From a checkpoint of a small masked image model.
Model: 24.3M parameters, 40-pixel images, encoder arch vit, encoder norm layernorm, encoder activation gelu, encoder patch size [4, 4], encoder layers 8, encoder width 512, decoder width 128, decoder layers 6.
Training: cautious_adamw at rate 0.0011, 13600 steps.
Data: trained on procedural textures in two colours, tilted and lit, 97500 training examples, 17.9 epochs.
Rows from block 2 of the encoder, named by matrix and row number. Rows with one number belong to one neuron. Each number is 128 + 32 x the weight over its row's rms, rounded and kept within 0 to 255. All counts start at 0. Numbers have three digits each. After the name is the row's rms in percent of the matrix's.
# fc1: MLP up (encoder.blocks.2.mlp.fc1.weight, 2048x512), inputs 128-191
# fc2: MLP down (encoder.blocks.2.mlp.fc2.weight, 512x2048, transposed), outputs 128-191
fc1.1817 082:094077103133130145141142164089136164102083103123145102113162174155084144100119066159129137093153147107094060155139147020094131099209108111128126116134084104183121111143073103131084097136118092
fc1.1818 125:162092107182112122141098108127139137103095057108140136127158108189102167100154151168092101157161154174134141163136118102091123094111161095100148109149134148169136154093080182180123134170131099
fc1.1819 037:142040116147102193156137115138151118120111128104104123141149127164123166148122123167154127133116138159091088118078092038073180095138138106143123130118148100123113127169156118146122140114121016
fc1.1820 137:114128133169125158141177174142101193063136190120150138073161140177112043085158121139112129127175177127101135145124120135110180110132107202111149121140077129114141129127141152102108081091081141
fc1.1821 073:112094124130109209152150135084149130108077100099154104121162157149086133134156125162165115101202126160156104152110140113072179106206109102150102113107144069094108096143144114111108184106103090
fc1.1822 064:114088129161109190145155138105146139060115120116084113112135144129084091117140123178124109111174095175112084111123112078102158087181126131111177143180128097149119065158122127113129128121135080
fc1.1823 070:133081146166123199192055139092161111122110134128160120113151196138088189138118183150096134162184141138102106093067135073097125118106123106135157135127093156134126129143108131118082115169122030
fc1.1824 033:135073104172147166166138113107122167076115134117130111090144141114071151138135118137100109121123099136116127135126123087056164089131113086134165121141157089137130154149118151131108177153114006
fc1.1825 038:150065089107107183147137126097106159097067128108116126136164176154105109131135165111084109106119160119106097117139144118084188070170106135111131161121161100134115110170136155132140160106126106
fc1.1826 097:103080167195154244172100124135042123143123136118113142022132122082071125092114148160145114118165168164110124142088099110061106170112150099109099094129137095085126138106075087149137171154113091
fc1.1827 144:135132123121129151117148175059128154064138148114123090102153159148113050093192119150091136125175137169191130151127128124118109111154115155103196166121083163100135085142151153148159100110143146
fc1.1828 044:144036118109124175123149110130111145128118147153134181113130163087082117084144149155104119092114136141114111126138125060030129112171127111151124108126138140136111139154117089091140096147119060
fc1.1829 040:124094101137118184156143119121128174115065117105142126105157132158077123147107143176129111116137112110084094102115127087105172099148101150143151105143107075142111116172122082109116134150123030
fc1.1830 043:106080155113154170190090100048112154110077086114139120134187115153113094129144139155135098120164115162119118157111107068105167050191134171110140100114164118146136130120125120132138118112124047
fc1.1831 071:138086102112134151148134139153120091103073120121120127155094196091082125152111112138112126151139106139077060126046125099063196152135136147148150152107132120132153111218152110129080123102128095
fc1.1832 060:097076131161110210148120159087161140090089128124124131113159121164131095125151107177167096091133113180112097103131125110078170091229087132127137133142110083167138076192125139139102137116095072
fc1.1833 088:113062182163140255213123132132063104127083138130148115052131149072036105085107135141147119158139149150121080110094099066072108169140127107102097087120146079083108165163135108099116164128131082
fc1.1834 129:138133121090147143130110113018113103080130141130143062136151156100099107086199109145091132129170141147203116138123121127107093102162128121115203171119111143122115095143128150147196122131157147
fc1.1835 144:103117117105162138111085098126051162122105062134191116180147228197140096102140204096167115135107076100145126163147153149114147121136133110087127126174100091116125134144123136094155143195125124
fc1.1836 044:101041160116136255177129112122112154120087112108108102120156189105113131102091125172136124113126104160135105112107132060081163139153113133119104087124151096112132126155125152097093169153121023
fc1.1837 108:106119133188147125127104083112099079076152097123095127119090138093123108162133120114084131150120125110080140148124129146101131142096123099093168116132105139145111165214152138098096050114151127
fc1.1838 041:131089092182109199123118093127165124095070138098137145093145145140096123080170135153127097112142124172157093119110160062071167096178089103152127084115147126149156116150124187089123133161105061
fc1.1839 118:182106063125066138139111124137163107082079147144193145103125150158120158067123160134144140094159152094135134100122168119089127145134121112177113083079129120080172117107135136131135081130060117
fc1.1840 101:160097063110107113113168111092142153097089142130182100087142092131142160074043097108094103158048145120140096141171145121080172075121127155186146153102098093156156150158143169137157090172152137
fc1.1841 105:119085135167166181189117141156108114120109128123157113083099169118076106140147165135140093097172130138067101091044133123083200163124142080126151139141154078054126083182140100093109162122092080
fc1.1842 102:077105196131137167162151100133116111131087100127091108155124177087149086150110121154116131143113109131089064084109095104088126138149127128130126147168134133150089135218152150112131158132116100
fc1.1843 069:077079138144105191153137160083085128093103097123104129118127169102060090115152150167142122085165110141127038168104126074086151173134091145112162104127126139147095151170133115120098129094132069
fc1.1844 148:123138111136088128088140179099069092139151070189065094128143124083096173160155063162135086159102108100094100172116131120137120126148124143112115176160112107171142090171099079198072078088188110
fc1.1845 055:140066044087140116125162149123131166075072103141153110133108168121112115130131111113127117105173138156114094119108136100047199124139149138136151112126149099109119120174129159120114136139127069
fc1.1846 147:153154101090111133127171113127135119120077122126081138089112141082137161125073075176060167146132119123103065134106152103117128176100123161165163143132148161138175122107161108092146138118126126
fc1.1847 115:189140041197077105114164118125137131113101106177123093125159142130128140146139073175097155133105104190109083120154162079105104076188158108139128128123091130139161113126104091135143099129128135
fc1.1848 036:115094104118160162165112112090130151130078119160108134117196141078091165150143125103099116120103128121096057124103127047108137120189144078139119099107148121083108137141123120086103130143113038
fc1.1849 166:135108103193179130167110126166075093137133155163118104097126145152164165153166127157085081073191153131106123130064152089135138132159129113133143168113133153134114103140094129154052067067140103
fc1.1850 053:143068145089171202131145083108144166076119103129105085146098151109135137128101146100111131113113083147087056139127097050091163122132131155095133091153134107135138103180115101114120109126159072
fc1.1851 115:135103122080137136124167130101143131075139181072182073107090197167144140040082163091120142124136104141126118108141143076089129166130104146134123070112091151084142163105115113081101129145122096
fc1.1852 187:075124178149179159163111102082140107134144122093191105127136147121130122046110165108146180128086067142146100135166075121099100105154167129085100077178119132075082160089154092110152139119201131
fc1.1853 095:141096150077094154150153119089171131084113147032165112145138149178139123079114187150143147080198129154120119070132105042118163141187116114140106074119139153069139117115128150130081159187110105
fc1.1854 121:132103044157137118134163125136093090109107118123127116083082188147140116147164117151114111123164116144088103116119206104116122155154122090107141126132081123115145122153132130118088090111151093
fc1.1855 092:131073131133106194223120138105145146111085149037197099127186105146088131094166169165128158120164158155138121099125136108089135095154107171159115101144142062088130126095145153098116136168092060
fc1.1856 052:132113093123116184157111165088139143081102141068111117145118127135148086137114105162103142087190120135119122136142114072095186119161105160137153114107121125188148088149102110142054125148118057
fc1.1857 158:119129134168127127148102148094075092135121079133145126101132122089108114150197080180128120174124151104150133178124128154108100169107162151096109144156128073130126192137144089153106141086125108
fc1.1858 033:143062115117113185178160113160120126094103124141155122145173156130067102098119096149136130132157119144147076124102126086048188152129161080133114078115128073167131071130159115116105146140122013
fc1.1859 079:100074149129163190162151123162104146113065090136121121108169169138083125083088141128103078137048110119126108158136111103062151076131137155100104115176148117152088126141113146163139135118138081
fc1.1860 035:158029121135149194146102132128101137128055100106152142119172123135069125116099101160145135075145111152104123130085110023035179084132148117125149112107097058096144117117090095145101137114115030
fc1.1861 099:118106036146142129142142108129079117092084120154171098098145192132083125071108107105126106126097133130151095158129194090059152130140149140118152127134101113142126120188134141125089098124135096
fc1.1862 109:061096106074155157165157120129152129119110163080200129121115208164149124043067174105140111109100122147126126106145151098104138137172066148117100033135103156106091149126099139045117119152128102
fc1.1863 037:144070138158093211160162145110144144093049145093128106106164149183072180093122110083109153086176118110103096139126131089076146120177119086142108101132103122122146116104112159116117162126095034
fc1.1864 084:118092144157094162158136145146086113126119105148100092184113163103072149141202126108142149096118085140078130101113100087124175145130119098128167089140169087065123060169157112102099078103116080
fc1.1865 129:040099128125141162142154148127103134112129153146127106095089170126120102107140108147148081114140117118108121104102166100117172140162071108152118089098113105070130129162139083086095142095103086
fc1.1866 034:143097160171121224141157143126118144123082137097124142107174184091112126132137097188110127123131104116132074139082123071039162089189156078137114107116120137109110130108104143164126139133121030
fc1.1867 034:122107099105114175166149119105163162092116114102121094107187145115077120115168108201114144073118126122116094113100107083074126129166102127138137109126101126113110124138108133097110130114113076
fc1.1868 045:151055132144114195157147152117098159090066093126159111171157165128116146122127124110112170080158166111086075139080117073044165107131155117132160116120120138136144113160123144119130081139123052
fc1.1869 057:082055119134126210121172134142115145105060099133138129106131196118103094102134160078177129073122130179122094132128139068077204128174107092130151080139185136129099115151143121108157129122125082
fc1.1870 098:108098118185164154177100110187072096142090059183083095135152185132087181137177144097108109129083103132129099172106123086089130098116154109087123125183176123117115105159129135175106091106162098
fc1.1871 044:121083156139128198147104109118142086094081142114112113091149171104108108155098129112095122083116121153111076129135147114093124098150099110115126123135132141140120110132137144118129146153112057
fc1.1872 108:180094033077130109103135107073200137105092153122164098115135103132196188085053132095082123123066171132133098134168191097094135045147088150208148103076140136144161139152113149124139078167129102
fc1.1873 035:152054086152117183192135123131133166081064100132113116126147111118123124104102108149120126128128172094130093094103136081074144092162102136156149072096109084119131087134140127111135158150115045
fc1.1874 158:122104119104164137112140172136114117150129163182119172068173137179122162108072070133138114102139152101134128168123129125103141106230113112106125129122192153142128048108114130162092193054142119
fc1.1875 047:133082131137128243162122118137149136109110104097138081117136143082102161132129118132094148128114113155110085086112122070037174147149129105134141130138136086134138110190159148099094149155102066
fc1.1876 092:079100176165152196187093106086148097150072122061091138075202159062070139105098157139111125138129126171160082161134075122079076125158115143079091087188166102104089143091097132138152181156139079
fc1.1877 069:095086132157158171155127103072139129091110098097112131114146187121059077149165108169115118099200106186147105160121121095096130111164124124100157096156128129131102118168103130095119091105138083
fc1.1878 038:136066133160127223183105134078104137083062077118150108149154139111097124127152144159107143100132123135118072122068114093065179092162139101119130140111118082133143141151078146120138124122128094
fc1.1879 036:130059136108111222144129100148148116135119128124136087115108138155085177116101123128157152080154142119110061098118140066054134130135123111142119113099152128087115150142119127107119177139131007
fc1.1880 153:178145124067145128101158145067143113109105120167055136038104102079193114122080080186108077152089148109107083138146141161111127181105163155181156135085151119132172142138127102138122148070128126
fc1.1881 078:144067067116111138137146149146126103094075122149140112088107154139109136065143119114106110088081167148106118122150169102070135097098095136181136097096121084155154106145128119142111091133059113
fc1.1882 132:120141115218104155161090158099089145127121170105125132096186180103084106107190106188108182146170070173144101114147126069128122084159106155124141149136118105102125121089105089121114127093094126
fc1.1883 038:116067118156115241159132124131102106109087087122123115141127155119088145120138158098097124136098156133099094163089106059076140082106130099136085116134151100128138131152108128103094091148141007
fc1.1884 122:055074051153152141155158143144086117125094140161144114118120208142077115122129117147089098133137094133102102133107198092112147116148094138140153088104115131125122120143127133096096135108100058
fc1.1885 070:130087056123121140117145122106096131133077123129128106110123173113113142117115112115129102117157129145136052103121190067074158125134103136150132104098134130116146132179091129141104124119098080
fc1.1886 111:167082109160111157176110168140090077095104111083150151136094166174121095109188170171135143142222130178104144130054122110081138147120129090128164056079166145036149143085130121115103131106061094
fc1.1887 154:128143154112139137142095122123075115155141176130092105086152175107081120147126123150085146156136115114098110124124096153141097176080131151106158174146081148118140119138122174118112147157062110
fc1.1888 081:111081173169097252172113126102176174094081140096161121131180141123060086115135137158128130125153146171114048102110099085094164094124108156104119123134124086133105093114142086081122132184116087
fc1.1889 100:143089081088102144135138128093159089112074152099104160124124120100155173065063153161113134161094145129109121127115143121087120138117098175174150087084182165094158160116143141166122113172122090
fc1.1890 037:122088135140142215164161113093124136125112114132130106128211135101100179131142146127117101110098132128102085104095154049095119107171118135159114132134094127116111118101114138072135167143118062
fc1.1891 057:096082128170133181163120125148146119096080150136127090070186134146091153153176124131098048114112087148135098093106120087084161080147106122113113127161138105160092084153166119142125124131117082
fc1.1892 036:118071158098156201144098134116117144081096113106133104140109178096081104129120142104093084120142144157120121134115125066047158139109142147144139076130132098123127138105087114082125127133132025
fc1.1893 078:149088078099109184153143134155138115120070145079146121124165172106107144156096152117093150127121209138104131105054158087098177101120108142171118135108133145120180101118156147121107140160055077
fc1.1894 154:121140157158103129153135135136124110107148141108123150068093104091122139109131113162156071088160078201117157157117118126119089174168115092104127074132152082149094155129142076124089055058176112
fc1.1895 084:108092163164132165228115105130089108145096121109104095119194141102073114149143125170051118152160138123118137170094085129109133096112134125106174134188112108163096126136102163110128110181106067
fc1.1896 082:108101195160119255225076091101087080134087143137117101085168163077052125082117158153145131149142114125120086133063084107059136143150150111105095071170129074079110139111145128098156117129122094
fc1.1897 068:092029132167137237159140137131114131125072127143135117123123192105102125126123130148112122105109141147119080125100150062065140119154101103141134122120127119131124110171101128122127143112103059
fc1.1898 146:152108050084089129110157148112214131135100162079126112160133102099115154157140102119076200168117190152124120083055192129113121081105077152175176134084153162121173127123172146122139128178073095
fc1.1899 082:150055156116085165116144155084196116100113127102160131177128097121097185107118111151095164126112136118079105101104119053084154095128126145147127143134134158163115166144123109124072108172122064
fc1.1900 045:111073138107121208182105111135162183082112104113148127107143131158082157120150132149116117119130102180087077144112126067068173090131086137118095101112145046130134129133091124098088145115092052
fc1.1901 148:139119151161152129142140125115134106127157177122113159134125077085099131115116124142117119083093219157143152121120107139112092161160159143120097090106173124114138163160124098154078078089170124
fc1.1902 044:109079120143139195164131135103111111096088137133108161101157164135111099108155116179118113074143138139091069109103130093072136102156098076133160100143135099158105146119130117129095106126145040
fc1.1903 035:137056108131122160171115153131130110115093109127100108089126144083073182171112152124113129119142118133108117116099132083091147101140119118129146161108115157123106132144099111140128164130126018
fc1.1904 156:116129159116101138113213095168163154125105166118085150139122125081119098128077083111111136075142055180132117105136103133115109133166121141118074061136184136094110149108127125120172141046122124
fc1.1905 042:120071135119130165158148112115128171077098106143123119158179123096090138084177122176091122138145132145138114147105125101089174105167132141118110135137106122121122122168140098122107082149142079
fc1.1906 121:052090175152116180178134142123072120124108096145111119102093181118119118136151116166157083118145082145093086108123130058127132156144065115123123113140092101140088124137123089094106148127140071
fc1.1907 064:136092098120094198160150088127090155123110141052082153180186136116072118147125137097098147117099137176169124119143132094085185132149100146142115097140191105076142098162156129121127158131145056
fc1.1908 055:137060122123127215135124135079127127083094131093140107116159174134139067119160147140099139082153134153135072115138138099065156091175097146122164140140153088147118121177161173139108098122108115
fc1.1909 136:113098130091198149117127179135139130161133164177111179078176132165142145115079081119123110097125146099135126188123128143100138123214102129107121146124181150138119061107110118151080183040136115
fc1.1910 051:103087163094149195159125118162044150080081112189084134131184168117119132126165138147117146152107131152149163183079077131065180076130132100092152122146153105101117092118089153123132142126170073
fc1.1911 164:134096139108138121163122117123116117107115105148191125135094106123097146093121126112110070085094093097137137164128126116142124152124073140152135108103123152148115147116149116129079079101147123
fc1.1912 103:135121076097134141126157122158131102109088094125118129099139215131133161126132106161091058095143069133159093178104172110105109111135154143129134137196134125181094111097125153169114093085152089
fc1.1913 124:106124123168133118093104112104096075086149111118097154094077154080133101166147121124085134128132120137090132158116123131100112142104131117110179122119123145162114158213121139103098065100126122
fc2.1817 058:115128138068088080119117118131164117119129122096137138098106149082132140167123153122103103131125166075148092166144086130155080078087136164123078102160140144104135176132102135114144084175169117
fc2.1818 120:150163125083191100100182097151083091156087146143109163140149108059153116092074159101124116080092055115158073121158130107133102166095113148094130096120172097104109123127171116111156122101136163
fc2.1819 026:144142152137139077072110196134182087148152118117129113144154140134175101121094148188171088130147148105184163117121165140150125131110152176104154170103111180154162047204142110104089147092128203
fc2.1820 128:125151102128121117145133116180134069135133137121127100131114124148133210147046120122133124131087081065102156127118116159124099170103144052091079118123104117096134164155127107104154173159092123
fc2.1821 049:111147154084173104102166161144204126107140077124092135117109074139105083131093079111094115100149144167097123158125102110142110154085128106142087067140100179121087157096074124112115143103096113
fc2.1822 053:125147157145110142132156159163104109127150140122164083160072129161120167126075116131158145129097131132100186161121129101112101161140104078154057107119110161106139142133118125131121142101131176
fc2.1823 052:105142113143172115132149120208146130190109109143072148110148138170169141190135171130114128155053137140140099129122116167147192097115119132154115144151139098091134113183163136128141134101101126
fc2.1824 023:149133135086125109112115173126156076162152158113141135137122065138148172162125146073111072153135155109142159130116151138105111151110083137076160154133124067143129137110118148140097070138146087
fc2.1825 028:145128126178114114169151095189101147139176099147152137124153119092148118104117136072097143087069095104178140116127129101123098117116156054102094080166166094138118187073067075135155104146103063
fc2.1826 090:123123134149104173111092099147146093118116123187118073150115174194131105085169184185181133134102089148142087108182128126098127078143150108111135042197127145099104106152108187092138104204177129
fc2.1827 125:144147138134125126117145173213147135107148147120102125116087071174146158150029149110130111114065151094076212149074114123106106144091145081121074099136124121134122167102137119130104144116097177
fc2.1828 032:099130137128121149129085129122141186074108119085075064122182119089128136182171144161144153098101106185129125140162124120119112105140105149149097143115139073132109091123141105114108121092151119
fc2.1829 029:151132121120098148121051066187149130171162169151173179177155167086136144140187147100139148111149142115193134072167129097117076091125132089127073148080191152106126163086110185062129163120142168
fc2.1830 032:091151111183114107159081112151164140095143163139066149144075128083169139157140163144147149166144101175079165126150110125102090173109125098150080118151151139141137162125138133060148121079125110
fc2.1831 052:146106131143127102179055077093097110133118086144146128147139122162119128131121149141096084170135148084146139160112135077074110096116125104153130139116118095120158135095141111175206127157119087
fc2.1832 048:109111109104113145148144118168128131200097154070205134177125055136100108145148177119149132107152162141153121078087129148178132102085139137127141143107189116075109099073168158132113123184123160
fc2.1833 081:114093127139073162135093121122101092125082122157127100145092164143139109070135167205148118145104139132147131094157128120051079102127179136135146074159093128140127134180137190075151103205173108
fc2.1834 116:121144130108131143185142163206130151133167170116141154090096091163160137163083106074137132124100124105105198140090120209154103174104104122153093109162112112125168177086124133123073127138123152
fc2.1835 162:133147144148099135103149110102123112152136152060047167111146082104104120112116118115103137079142129148128137076161147178094100186109193141135107125080156145124148180126122102186157173085151126
fc2.1836 032:140092112186106141178085104101086070110129161120117071106128154174120141139131163171112119135153179153190143118120113076109120105146160114122097120148108109134135155124164153066147138208203069
fc2.1837 109:132133122137109085132112114128113102135116103123169157117114132061131116090134179106090090136126125154101106099114147158131109110101149129153155143128149150061128167096114104142109055163138192
fc2.1838 029:132064092115092098163112071112096063111071120147135119104065103147139124093124151131117073116121067152112111127103110123060135162131106098132097113124135106101125154159181116092142084144153143
fc2.1839 118:154155129167145087090120132152073129174111064132102131136155111112165170125134086186089143142103108181157127172136108043131146041147158110088151207160159159192118143165120104151154172095163148
fc2.1840 130:099104130163161118153180106156093144104080108128092187117117134150092100115119129098132117106107042176123142117182148142132147140129131117103081056135162097062138148059128101080184170115118134
fc2.1841 107:134115119059147115130092131075119130123150107125129114149128143149143131094147133143138083139180116146147155156149144133133155058141071150141146105159079147151117158108060090048109129191120106
fc2.1842 107:128095135124144158110099146097155095102140175105106148124159119087076115134147124162072145193147173127152167131063124157133102103072109175146151140118151181105122138114140151084143142145051095
fc2.1843 060:138097127123102100154082170097112128105101126167144154142108209116082156082142117123105144159065141148131146101164132104139081127143112118153117110098165133134142126123117089110126096120063255
fc2.1844 159:110076119128198136161115067141151135134094173028191141136128117156181105109107159089106125104172137122157140137151122171076123135136122109110127104151120133127084164098152200103155159141158111
fc2.1845 041:144122110150171084117122115140091144184135105162087211146153057101086187144118098100092133158098124114109178181112153125118083116106126058151109076141159146174148112059051110099137129123153088
fc2.1846 151:138079117151206170109111110142132123106160094109161097115137088197161080152165187090208105068155152164122124100142141161113211114210116068155066109110120130079137125191118138145091117073105120
fc2.1847 110:110189104135127097078165104161125119149149141093093169084126053117115114164149099080097062102102095132144155187154138152121119176082141121068121142167185092131121151143099118140103133071090097
fc2.1848 024:122110091085141174141118144100162176147160091141101080148100061100111164140097123151101080173157154160134181122133110125111067129084081137125129098150130108106091123121165191130170095128167139
fc2.1849 171:118148123093084115051144101150130125130130076098153138192143150122143095100094157107157114142092121133157164132191142161023125149092096130143119101107119109179130151150152154156171161137109150
fc2.1850 045:114151095150181121119101146186106122200187142128043152119144053113147142197151077175105128188192154162159145178102107182145095100118122130061129183185161126141148114135166112133147170109133103
fc2.1851 122:127108125108118112081103097143111086171190130072128166152129054033128125150139143092097146149158177145162188143073121199112083137079137097138160167138195132150148158082172114174167108118135114
fc2.1852 190:153114124179093120135154104118090174114101081206164123137101158170056124105142116085169064075105095152111087114195151123089162137180159088137085086090114097122166120154097099121121113084158133
fc2.1853 087:152152119135102150114102137167157126183112146096080219104166119096132103129069151141154093137156110152102086100109129171122102180101145119112114129153207169099119147081155122137131151107131053
fc2.1854 154:138144107098165073108125116129098148180148094137112130102147075123156166133137064112095087146114104144146163210120131146136125080103094116122127171148125122171119144073105110208157132087152117
fc2.1855 095:135117118132136147077112112107104039122139128172093155087101164123130182131105106111109114122121106084107139161105130107066109168130125104098129091115164172120102151150110116140073143085088066
fc2.1856 050:121096117132112149157100153062114123124149080137120087088156091163093205108090125161125112186109101084128144122102134188153087089144133047110110225144089148134127144098125112196143178144149151
fc2.1857 154:105118142147102111168135148184157132117132142129133140145096172136171163149134152089115198130152088160094168108118126067165138108103109120124151127098091084158109085080130147068122120190108113
fc2.1858 023:136080165112121167126101124102078143095088139118132110094089096100132171131119142124139064162110104110151160172136112081116141065140092128098139139111114108117125162103110125157073101099177134
fc2.1859 078:136144118103068121142105133137117058136127136033110101124093153127171114155165176173170130092215164118120117057129130155152127189136112107181111137114118132079140166116170097121141120106057091
fc2.1860 024:097153161114130138161080100115154069144067130138073078172128112153152150088110148138100111173137102127153146073126121154090133099084078184107148105122207185142143096209116116074093107139160170
fc2.1861 093:144044123102129085131164113124154169150069090181184152171124133091088173145110083156070101104063155129132119152101149083117170066136090132137101129097161125179134144100095120114125103090128135
fc2.1862 113:103084105116109126108109113159120069200113109062096109154127095055177154166156124133107168135096201163149136134088115106131078123123130121098116160148182114144123163134168104090124092117121115
fc2.1863 025:133148164206112163076099123097101126070143115140104162099141149112128035103142096139153146122052157121183174122151148133132160044138162115108115035085125090136098114164155171095126083100134202
fc2.1864 076:090148140102123114133126101123107114143150124128079127164116145127064109118133101114134130124139017095116108139105135157161142203109078115102125129154134135044093135059113122157134180050092082
fc2.1865 128:090139112119139098102105137147066107171141121064074136156109092093172122140109126139124105128114164159150151142144145151128114114124130133117139172164169108182128200157169080114132131133182143
fc2.1866 026:123065133134086169091202132117097061098136154144155086111108157116098132111140109116120098086116131186117214104121145155129022149169129110110147124126076107083133080091135121105206129105170138
fc2.1867 022:163170128123092076117100141194090146117098120140144118112120122130093178157101164099172144163147142093126181080116129205109119103103168161170170171169161184121093201104169167118095089148136126
fc2.1868 032:122089148136136114137103141108191142090181136099095087119135165179155116184163166180144170126170133118078159126112143104063146176106131142156096152130028149167146129178116214076134152143061166
fc2.1869 049:104055146152067156132123081092140116129106091142168120163150104145125171100165131094155164140145167145103123112148108084088142100128127123112073099108125076097136145112102114097079173128153122
fc2.1870 102:142163124115141126116132112132212138100175213036090159124144082115186139111062130141113178118159150160133131103133148142125114190132100122120134155142144160078122167123166160164132132122130116
fc2.1871 031:149090145168096138151135119102116117064124112141135106130114167111097102086160160126119185112170160159170131144138148113070137180145100101112142128083068164100139125187135183105155120135091163
fc2.1872 142:112131122150105114133137098148085153094059086135128163098117152167119085088106155149129089098157025174133104126197141102132179068140129111129109066153116107118140136051084126065191166140146127
fc2.1873 025:105118095127126083117132147195113144190100114098120118130129109112110118102183152091171109092125165096145163153110117167116148153062116120107094148127150134124124113168151177054091091144153102
fc2.1874 152:121142115097131126116073121158127131058145149132097062134119134146143166160109146083045119180093131098150156168152132139139089113064099126119068119110176121110124111186129151107126105084127159
fc2.1875 029:103103168121126139090123096144133086106098119114149112124096107146161154102125198166160135161195125123132165178147151110103186134144137139163087145102108116122137113132089096155135095182147070
fc2.1876 090:146106107104144127092060092165124117153155137127120126139149128207183137119122207074147109106107132077188191109151133188121131136103191114148117167160161175144141129153179212161154134141175150
fc2.1877 051:098152092162130125148120147154141171120098174135128129127113166201164089117206215117114132095174103100118087140147176124142171160098089178158179157111120167091105137116121135168117082110073093
fc2.1878 026:161061136158115166143168131157157106143151156102088168161053092088172189094185113132174127127134139093074114075160144078105131159163135088187082106130147104080130169095160067058102167132133114
fc2.1879 025:126149165151147154086058147105112092161144097123151132157142124048156101117137086131104142147110130129185189144138086180150069097134145174116162062095093156154090199152146164122164048127158159
fc2.1880 144:103151110210151135094090116185124147111149166096147106133151154200127122109146206088168089113153138151138203136164165159175154120152136092123063117188090131060157100133128157178131111143130118
fc2.1881 062:146092087182144106148081068161126091203119148111100169147178133128134147146150121107081126157087157115147093147110157109113151100048136114133147187128136135141129159139115176169138142159118092
fc2.1882 113:109056123122143142106117074101120113129103121121134117163099052107142166156103133074125066124066152104123122141125116113148126055145095072099110181134162136154124117164140117115143144162157163
fc2.1883 027:079148096154130145131134177098156099131092181114069131148145118166148125119122078184170119136113075182120118112128151142158164157099095134119123111165104174121089089133120148077115124157064221
fc2.1884 122:125137122122133039108116099123057123167177092147137099176104104119157157139147086098088176161113164125173169190132142141144168082118139124107150167166143109190125186128133085155152113099224138
fc2.1885 065:115173114140156102105195147141132146150156109153111109078109051104176167137085026129063133121089092165126157221151132133135098096088120114108126137170112134222116145076076081151142139092163091
fc2.1886 111:125210133091186117079143103147078100217147098179124128124124137055154161102099104102105122115069054153136168166161112127084088148115114149066122153163187109136112149113155081125144148058153136
fc2.1887 154:149095123159085127124100160084211116119101079088148133156113103167168161104128161118159034122120149115131126092126138153123141109163154097164122107110103159132146160082091110149096112183135103
fc2.1888 074:143067158130081121104087128066130066103120146085222127181096121118183157118149118170094139149153147145158094117116115038098114112172135144183197177103114166177162153157139118167109130169203196
fc2.1889 092:119148145128177130103207122193126139149142140108168123156192074137131127145117132129083182116179133202109163191112132102127120097106156152131128126157114152182130149096074103133109125121130060
fc2.1890 024:113152111093142111065144088172128081125157133159122106165063138142138105113149113110131145135177117158151173135180163153123163097078109135170176137107171196074156166144164136174109127148096176
fc2.1891 052:153154127107099137140110119146194168117152139154109153139133144182167126120062185102143166123110125133172159104209127138105105144151137139150072133123159078130141165120122161100182171126077163
fc2.1892 026:110166134151130078113119134121153131113139179060100075103089142145181157186134114106083140198143138091156094134121131150169144152120079177133100162106098104112126101181169162192123155139121131
fc2.1893 053:127148108141146062085187116194161128135137185145107164132146117118143135093072134058100120068085119137214190090164130132109101135128125092147104088125206154121110126087189152153168138088093171
fc2.1894 150:113101113094161132108140168141141130125088101139134122158159164168107116164133155134144108174147182136134108098104147086099175097097135143127117160131115193113138084098124155098136166165078122
fc2.1895 077:113199147110153121113147129166128092121218141133101163111106076077080115150135145060103120116169138139105175109070136151154132210061165136110160073113162144099146112100156159119106095100177097
fc2.1896 075:145069127126050146134136099103160103122107132077122123149132113134161083064160179154143162061109123146156136060196134099100130102141145118149166083115152162096146134130128189079162128167121148
fc2.1897 047:114139136098088121109114112093118117115131132071076127088163103175151199154138112152127149145142125140186171076133141120155088095135135142164097132143169082127139117118124087184145118196134111
fc2.1898 152:121183120167141085092106094153091130089158093161107122114104126166165120084114157116117107073155029120145127174169148106139120167157141084080088119176086137132132154111128142157159087068197158
fc2.1899 072:117095150141159160151157151191204092126111205091096120154166077127169132112092149134104128167151186187123136097102123125153115106121138158093171160146154206101100131146124133133110159175116140
fc2.1900 038:142083106146069143151137148163113111120125127135130143121162153161094175084081149129123123092107160141109140112101171128144106148134145106174127103103141093131136105100159167119154166161124224
fc2.1901 146:118130127098113100084156138139112159140127090115119149170099175143138125156153165128193129119177081153129144161125127110089182143119093130106102146136102160143164081103155155096187167155143161
fc2.1902 030:137148099109117105091135110140142087102130137087113078137069088148092151176195134096136164127146144159106184090095131168118053176144137147104118065138130088074183137137146146111189110116158158
fc2.1903 028:123166107129118105119129126169097124050112128072087041147154076158084100143113116116024084153130173106191167123145104196108150075079123142111090062167139150108142119160144113112189144132124193
fc2.1904 146:170087130145122151147084141119085115124179105172160088110136137137095149132130183144129099188140110069123100131088122065115142128088130135131138198138063131189127113141103148093119107186108105
fc2.1905 028:146115148184114183146180194152138142134148142128183096112144135146103100135121148103089175085118121149122153136139101141161089134150146086127126124169082181117152111076145158149164154136102112
fc2.1906 135:113126109093122096109095117110113106157111151117088122129101094116153147087103131158117109145120172164154130117148130152095085100129109121145097111124158125124156183113171121103156124137173135
fc2.1907 054:092093117083096106096064090124146084155128128074123135119195193135195197083122140169182161140105069140155134128214100174126061059167108134114170116162153145161131057151185169130154148161131162
fc2.1908 038:113145105117107114120092083168159085139188125144105146120093076133155148142056154089131139118077168110081147111163128075154111149100155100134060103130187124088144171141173124144162144111125096
fc2.1909 138:087158107097121137113058127134146120107130152122103082110107138147140161165112146068055114186078099110147125165144119144138089108066129130117112117134167146100112095198095175116127135107107130
fc2.1910 039:173141100100100116087200133172120182183127146172110128117116120147135121124144071131078111180079165133130082145152150093146136106082147161163107130104175146134162078102090123108098113082130172
fc2.1911 166:155173130133064080060157102150079123136141081129117122176140109091116100123125141112138102129073105149172159109196152111045112122107125104147116121072149089145121146179163157112193117108144191
fc2.1912 114:126132148080102103096097106171079158145127132160131148151166138122132172106086143086133051145137122067158119155112133154134117113111107133115075177177118140168114112121132104161135095094161149
fc2.1913 134:131159125138109087160136111137124076165113121105186170114097119092114114101149168103116098142134129148113132108098139187117111125087128120154180120146142176079128157088141134137111089178126196